Rows from block 4 of a small CTC image transcriber, named by matrix and row number. Rows with one number belong to one channel. Each number is 500 + 25 x the weight over its row's rms, rounded and kept within 0 to 999. All counts start at 0. Numbers have three digits each.
Before each channel's rows are labels from the 100 images, of 14976, where the channel reaches its highest value: "responds to" is what is common among them. Only what is clearly more common there than usual is listed. The data: numbers of one to four digits printed on busy colour backdrops.
# convs0: first 3x3 conv (model.blocks.4.convs.0.weight, 128x128x3x3, each kernel summed), inputs 0-127
# convs1: second 3x3 conv (model.blocks.4.convs.1.weight, 128x128x3x3, transposed, each kernel summed), outputs 0-127

responds to: the digit 0; length: four
convs0.79:491478488456527495473477464472486491477529503455495479513507524499525460496480472501512494501479461508519473450502499505501511501489490501456480474489477518521476494546498484498490501488435521474549494506479492542495539457524477503531486519504443505474518477472474499499499489502470472468457463466509527477480471527491483492497468491447511491477451499489539503518481513516545484473432
convs1.79:491496488502453444481456545509502482472518538518523490530491463517505492517513522494484502503513463463516504498479474550474465523519505460504549503502483500514496497487468536440521504499558500476487514511484464480503491522455505462515495488475504509454466476456499479480558524515506508488491505475493488505468489496476494529533473473446489476500481470523428513498523482482498507519482

responds to: length: three; the digit 3; first digit: 3
convs0.98:478499520499508484498498517466490546478485556515540528480506463488516518485508525533501490489490516466510468492479487480521469538468481522485528471538486482485477484516482521509479502475463521461440479495541531488536516479471463479501485475470505471498485493529468484514483486502506451555487480530494483511501467522449548524540493478457502437473511477498508528475516531508512474506516
convs1.98:482460502489482462492491435474519510466431478542498492484512514494517465497521458454518456469493515496501515486523507502506493532511536451498470491486480505500499525488499501488487495450471476497498481481536472528488455475489497523522467520485464437482491488516489486504508443498510511491500499450488500494498458467486477476529464476497533431460512495518473483496511503490483534496495

responds to: length: one; first digit: 8; red ink; last digit: 8
convs0.72:511494464462435533494509508519463487491500473497525480511515518495506491476481491431514471459483504525493493504500522443512502507478475512517490480477545524514486497486520464454485494538489518509528493444511461540480474477499481456498492469523494487527484504490540501475496497503475508488434439451539490482491509508537499501522537460501490543484490502523531517504469497510504517459490
convs1.72:456497439476459468521475502513533475525509547498499495497471521492481528558495498464514537540490513485476483528475501503504499511500487466457525525485483478526478477467496494469470495550529492482536510480436519498487475551502514499506467500502481530497510540479466465464485470475508481454453522520492494470501514512503504496498460496512481479487502532489507458501491505488464438493496

responds to: length: four; italic; the digit 2
convs0.63:468466523490508529523480504485502480469486509513427487475516451475506522445469479465461479453488481521510482481477504428492516473498505458518470477480465482462472482485480524500492476454516501500527494482506494531468492465468505525488495536498502475539495507467532474534477485492494538497477445481454488466508487539495468500509462463498497518469500501490523505495511512476476494503482
convs1.63:498532494560465531458495492466508470473519489467515437505495475511470509469461495483523568498485474464494495505551505476464500454491494525515488489506520484536503542466494509473497473548503509512489460483466494479489474526508441479512488446507462497492498508512474492523519501523491493504474488487513500503526532522518524509443505482471453490498476492506463528507475510484481467495528

responds to: length: four; the digit 9
convs0.47:492493486490487499480493474488518489465490504448484466540516538485526478473477484480521461512517475513499447496475490527493522528503498500494476521498501515499490496512481536507451489429476504516527466486484485507517532476473451453517469510462511449504477483505494476482500497481471476435478483484471522497497472478495472446478474468466518465450516433486493495528469499498498482487503
convs1.47:511517539498443469459527508527481478465491484488487538478501499477443480489472499511509479500525475480472491521514477484497518507486521519453532490488538481498489476467515459508486475547523491533494513513479487470539485474515478478457482437527517502464487486524490476464518527494553484493546469508534508515492480486510459459475523464516446531501533492525527497508500479507536504506513

responds to: the digit 7; italic; length: three; first digit: 7
convs0.43:498466488487483520516492461540485509494528526450498491487492461522488507485465472499492485543504473526496537512510478445511494471492511518493439473524519457473440486508511484505492493453509519512483502507463508475497509469477483470460471462485538449517495505470481517454526517506452482518476487524465506480511453450515488489477514483501514486478474477467510517480466526488512481539535
convs1.43:507519510515528488504479542457553521485479501498439473495511458502509492502515515506474476515472493532479541425497515526502502536485546483489465442517502494497501497495480511496499487471516460484513475464484481480505517539504519542481466540469460495501509452491514511467535542532490548491503500480475498438517511474500492482503464483499529493539502453479505477508520488513527497512492

responds to: length: three; the digit 3; first digit: 3
convs0.18:494501525515503490498505501465462545473490499545512499456475517496462493530526517569482468437509501522483488503514514556507478504498492495484506493464493456481454495503484494481518506505468533476441529475562514516472516497468519467457472497483491480509501500502500474516471528498510461545532472514490491491503454478479486543524490454511521483473465464490488511489494522510477495466481
convs1.18:486469451504447472488493413482512519456459515540493473506540500510513485499509479420512474509501518501512530496504499494506521547495542467499480499498477506501510531486529493494493479497503497493494470507504464545533435504501510490508481510504483464500478517517483489491514412509516495472503503470507499448482473480499482467522489501509527464474532518528495468490515494483505503528515

responds to: the digit 7; first digit: 7; last digit: 7
convs0.122:544500521468484512456481493485506442460542513451440430493507479482483499491487473482447455512527485496500535483501494492505532517502514491475452488520507496479486493466505483490465460454481487493533489505458492495493538488494457483499475465467502458529487512472522531499516514529477516482493485499477531487513483516511493445468468477513475474483466489509524508510509492484524455495496
convs1.122:531541513518473486483459532454544507490488497498500427473526485487526511507527501509499493515486471463500500471498497529501511539447536484511501467513519517486521488455489518495495488467525493460502485473527463483481470523455491562525476498469474500514501494521500477512542517497523503520508546499498468516494547501481534493513463437488519442500520490483456484504538498509528510520508

responds to: length: four; the digit 8; the digit 2
convs0.57:506492496492503531532497505465500488521489462527489463447477513489468477518507473493516510451493459513506542490524495507504495464432458498497492500476523504468492491492479459506477461523514511459498514466491489518471501486522484518509442519481426483523500531487533513525524518516510510475516463489512486496459487501526485546483483470531537506520502538507471527540469475476506488483438
convs1.57:533493470483494493505491438516483508532480515505482498521469503505473508497507504474474489467511524463522469508495486502487501445496437495479523562525455479514510488508469494480479463499509499504457500504463498477502516512532477477547488472465465528521500490454466494533463468490494486482463476510462506514478543525494447471474501535491481501497458495526450499484490494524474514451473

responds to: length: four; the digit 9; the digit 1; last digit: 1
convs0.64:503512503483490486455511497500498455475512489452520429491512520471466498493484454475490508501517468496494461468487492506499505492497484508461487493491518465481494483530486495492480442467482502506486501516488529491451499476508436499499475501478477445513477491515510474441539477484479487476495479492490525487490484469534457446478468507469506458462456454465486502488481472528516477493473
convs1.64:504517521544471467477501535504451444479476534482503513471486509514500514506482471478546535459507494506491485499484455481458501478484502510510487478469495512538521463531526480480501495512534483482459518464451474499483504495492456470470493428500482547468494486522499460480514534500529500489509468484525504503474537467527481450476482486502453513547503484506489485507492489510517466516477

responds to: the digit 0
convs0.56:503485472514458516432504469473505471501491512470469476494466497479514512489449468485513501495495481524498498481511462450488479482482517491493478465432436507488497490456479530456499492456485545500507520510501516516475495454520475488519505474491506463512503514490494480521503538494464511513476485454454524507486446518488463503471457483495474457489462487463494516482483495489484476491521
convs1.56:474506478497492539480512487501519499445507473495480518518518512561485522460478508484533528444499536513541520508486488553500482478488483478547506498474466516490482494501515499485519527505526482513477494470498478527460493513484503466526530519484510493452481460521479502490518486480437517471476473491498511498543560507508539508498507530472497499563470474523503544522454508478504465529504

responds to: on a plate; length: four; the digit 2
convs0.87:441488470481462530481510485542489500509516462455473487504539498469513470479472467461499489502511470518495502489448518443515500512491514505484530516507508531487493516465451488477473484492481507479529503503486501490476478475500510512477489506486510456502475488489527519489505465494474512507450430468476511485460468518456530471491463493480537445474520505463480534509470465524520507524514
convs1.87:497486528501527534515478514495490489513511463460489501513465495538501476489502519525476472504472533507497529479543497568490540476529502542493489495473424467454550517540508495550475510482511467520483483502503532495503529533506504504513497533468522510471477463520508530505480545531479519471544480487502505509485525472470473484471488544497504527553482523474509492486502465507478502489481

responds to: length: three; the digit 3
convs0.1:473491486477437518450510447504516524473506488475471495488525490513539481479492525485481479508498470541508516475486509454495513539505498499539504467525462501481488511454463518483496493440468501520506511484528481536480500463491462460501483517522500495525491492487507551491504498509474501511483485485482514495482463492492509498487452463470538487455485415475498500513445490482539511500507
convs1.1:512481504525505499469474485500526523447484487526464512533506491529510438487513527510465469448523520498469536485521486532500506480497501470523434508523459511507539478535507486518495491468483486489470498528520504497516533485492505510485503506475460475498496459502545527515451508512495523515532544521498481533478494450474461527508498486472537461488500472536490501473529445510482529485471

responds to: on a plate; length: two; first digit: 9; red ink
convs0.44:449490465464509485482489469527465471481496532427495498503512500454482536481501486463472489480534491491477468509489474485525482473504483507489454509523506503483483475479465495508470484455487521507479510501450499499505484472509488503494475483499482447513491492521487497441478463489472496475460469539482513499477501458523469463485510476464487477434489459464466521497466496506503463516494
convs1.44:479505522513553517505504521482484487488511455493469488496510476529467485521520534514483473471435502484528536448521470540501499559464549521526530457421485529482496481523482514504522496502495479484510513486483514521457465538491500488499512506487514513461474488501488500460501503517511530496524471455491510503494547460497460504485521487501469505550477489503514516538496481479528496526491

responds to: length: four; the digit 7
convs0.14:507473520458450525455483445481509490510526509470457439495521463482516518460458458486444482513497479520494465486485497432509520487506494500509468496524450483467455506475472512477474464460477505485498487502502489499500496499501467493491489464498518451527484512487512472520486516508478514506497486474463503498507476535494507466515428479472490502455478479491523515505495502486489480472506
convs1.14:506522479595494528455510500525532500439494528460498499492517492500497441459492510480517453528514521450471552487485499508510511509476524480490446513524496479467511527473502488482482512466488486508486496494500469502510511497493477492477488480504473481461528473522511542552512493513492476518455515489489514505529520497486540495530485448484511471529505483504492539487525490524470491534522

responds to: length: three; the digit 6; the digit 8; monospaced
convs0.21:560472502457439504418507465502501498492517484496507440524512443515544469475517497493465469519506491499511537523475498474538494525503485490516509511535459522514505501484505497537518461507482505479532487488481460508533494507513496520495516453496494490521480506488509546524468522525480539513502494495503522481494511496521509452525477526469485520462523469543538495525489516465525508497525
convs1.21:508504514516512464502491491492508511518514496458516419466484471448498516510505490494465484547512456475476436492501520452490505514494513499473523497539547495487498502470476497489455424486462489486495471492510510467503512470512477527517470471489481494530528537485499507502505507465484501503482512473518492503465488505485482485490469454504530468418526501471493513485503513515465523489503

responds to: the digit 0; length: four; first digit: 0
convs0.75:535483476477462535491495496471499452514493492472463489456503545485509525471489484487499491467488482527488520451513504487505525522463536463499462471463504537516482510487478505488515485487500551481502509489504499579487509454506478490541506441485497518536487533512509483532511510518479507489484470460466537498517429542515490508481458487475496478503475494483536516535501491501507466491494
convs1.75:507469479521468533500473485493494493451503505506443496524473487519480483504509524514499512440518519494507493509485457542496472435498441457498490507484455499487470497485475498470512485494546481504447510462503474507461500523459493438540488495485507526471473465470504482492514512491478516485468508504486508507525519523491506499484526503483505452548482449537476524476488465474489493478519

responds to: the digit 7; last digit: 7; red ink
convs0.103:452471446447504476503483451499491487517520492479464503496485489495506524490460477478475514544478457490497457481470489463475497474517477521491513477498491487469485493474481499486427448483477507497490484476477504497476490463490501495500473507469493474517514502503477455479493509475462497494438469453501512479503453502501504494474438481485484495438497503469531524521474517483497475523488
convs1.103:511521475506535527499486496460536505522504502485463455508493506513488464516497521494475452495488498453489584468476474552525505508475527506543485509501468473464468488490482503531495472495492453475479489512508496482516471537479517502513501526491466478475496439483486490479478477487463490499491456515473487483482517428462468503521524513452521504544520518499509525506519468495513490515484

responds to: the digit 0; first digit: 0; last digit: 0
convs0.70:507479491484471510479482496474489468530545503466452454477473491471507494490481469475505481488494458488474526472506453500483491465482525490495475483460466494479478494489491492478502486496488539473489508513491514518496489442508455504511504439501507503513484518510496517512466505509457476516453476485458519492493446522491485470473469472473448439489476507459533536478475494480512442494486
convs1.70:491494471490472524489494496496531488478520489513446499538520521541472507515493521473513510442519525492522506510479498528507513442493449492521507518479453504506457489458457515494539514484545487495475507487495483518471507539500517471537545534478533521468494441490482521492515504480485520506477523476472472506534538534506567480477507496510509473525504448506491535527485504462504485507520

responds to: the digit 7
convs0.41:494501508490469488502440486546508516501582504520479504543498529507487453495496483516445467508515482469510527478506491481490489505543514465497485476505482504538473493482445489479544524495486517490520495526499529531464495516513520509519534456536497498532483504477514511487438544481510486525483484472502528457464491480495512465564505520507486507509470468505520516474479467478520493487481
convs1.41:490499507491535534458507479510490513487510500499521506452527504486507481435504428506473522523509521505518513475490524466500478522501511466530500491525529507441469534489517499476504520479426479486521475517524518476499525453495511472493488507523494426518487491478485549526494452487447489509512509532505507499481517490480531491519479502469512527456506536465518512496499493524451515504502

responds to: length: four; the digit 9
convs0.65:471496425469534532520507503501495501507505449503487475491530484511505507463467510506498543520490509541526506480464511442475493461502489487513512471515505530512496478499463546480467491501522523510512482479468507523441523510512480481484480517473489508501546473489509496521541483501520522504502475462477538512532510524516535520477462515549517559491498468514443538496511474500533525511516
convs1.65:489484490554507509484518501490491469450452488481491529524496488516503500465487495481523510459492538497490533491490489586484483486495487488493471503466451491489484514525530492501502519477524509496472470486487462516485498518451469440473469505498483466454456485506512509468501494482466482460506494494500505473496534433491497496473511514472491490565476481492476532508481460501465465514489

responds to: length: three; the digit 1; red ink; last digit: 1
convs0.73:516484506466453509466473526505487514438513474482491487500497480468507510476491500509484481465523484505482451529466501479503499494484500441476498469479484477488475481431501532439499486469477515480483520494488480480503465476479543486529495490490478483534483528509459469494493473500519497525484472486492504472456477537482498470500439469486514472444497475463498519501518471495455513462490
convs1.73:508515479499492528486490492472529469491494503513489506495504549506462490528503490469476515532493530493442542480483533525519516503501521495488502508469485463444520506487478499485496536501487471490529488461487503517477452520515553485515485553503472444480453486484464492511551463509518475475490552495463520479440502479481474490482501506511498478549470561516495486469517493509507469514490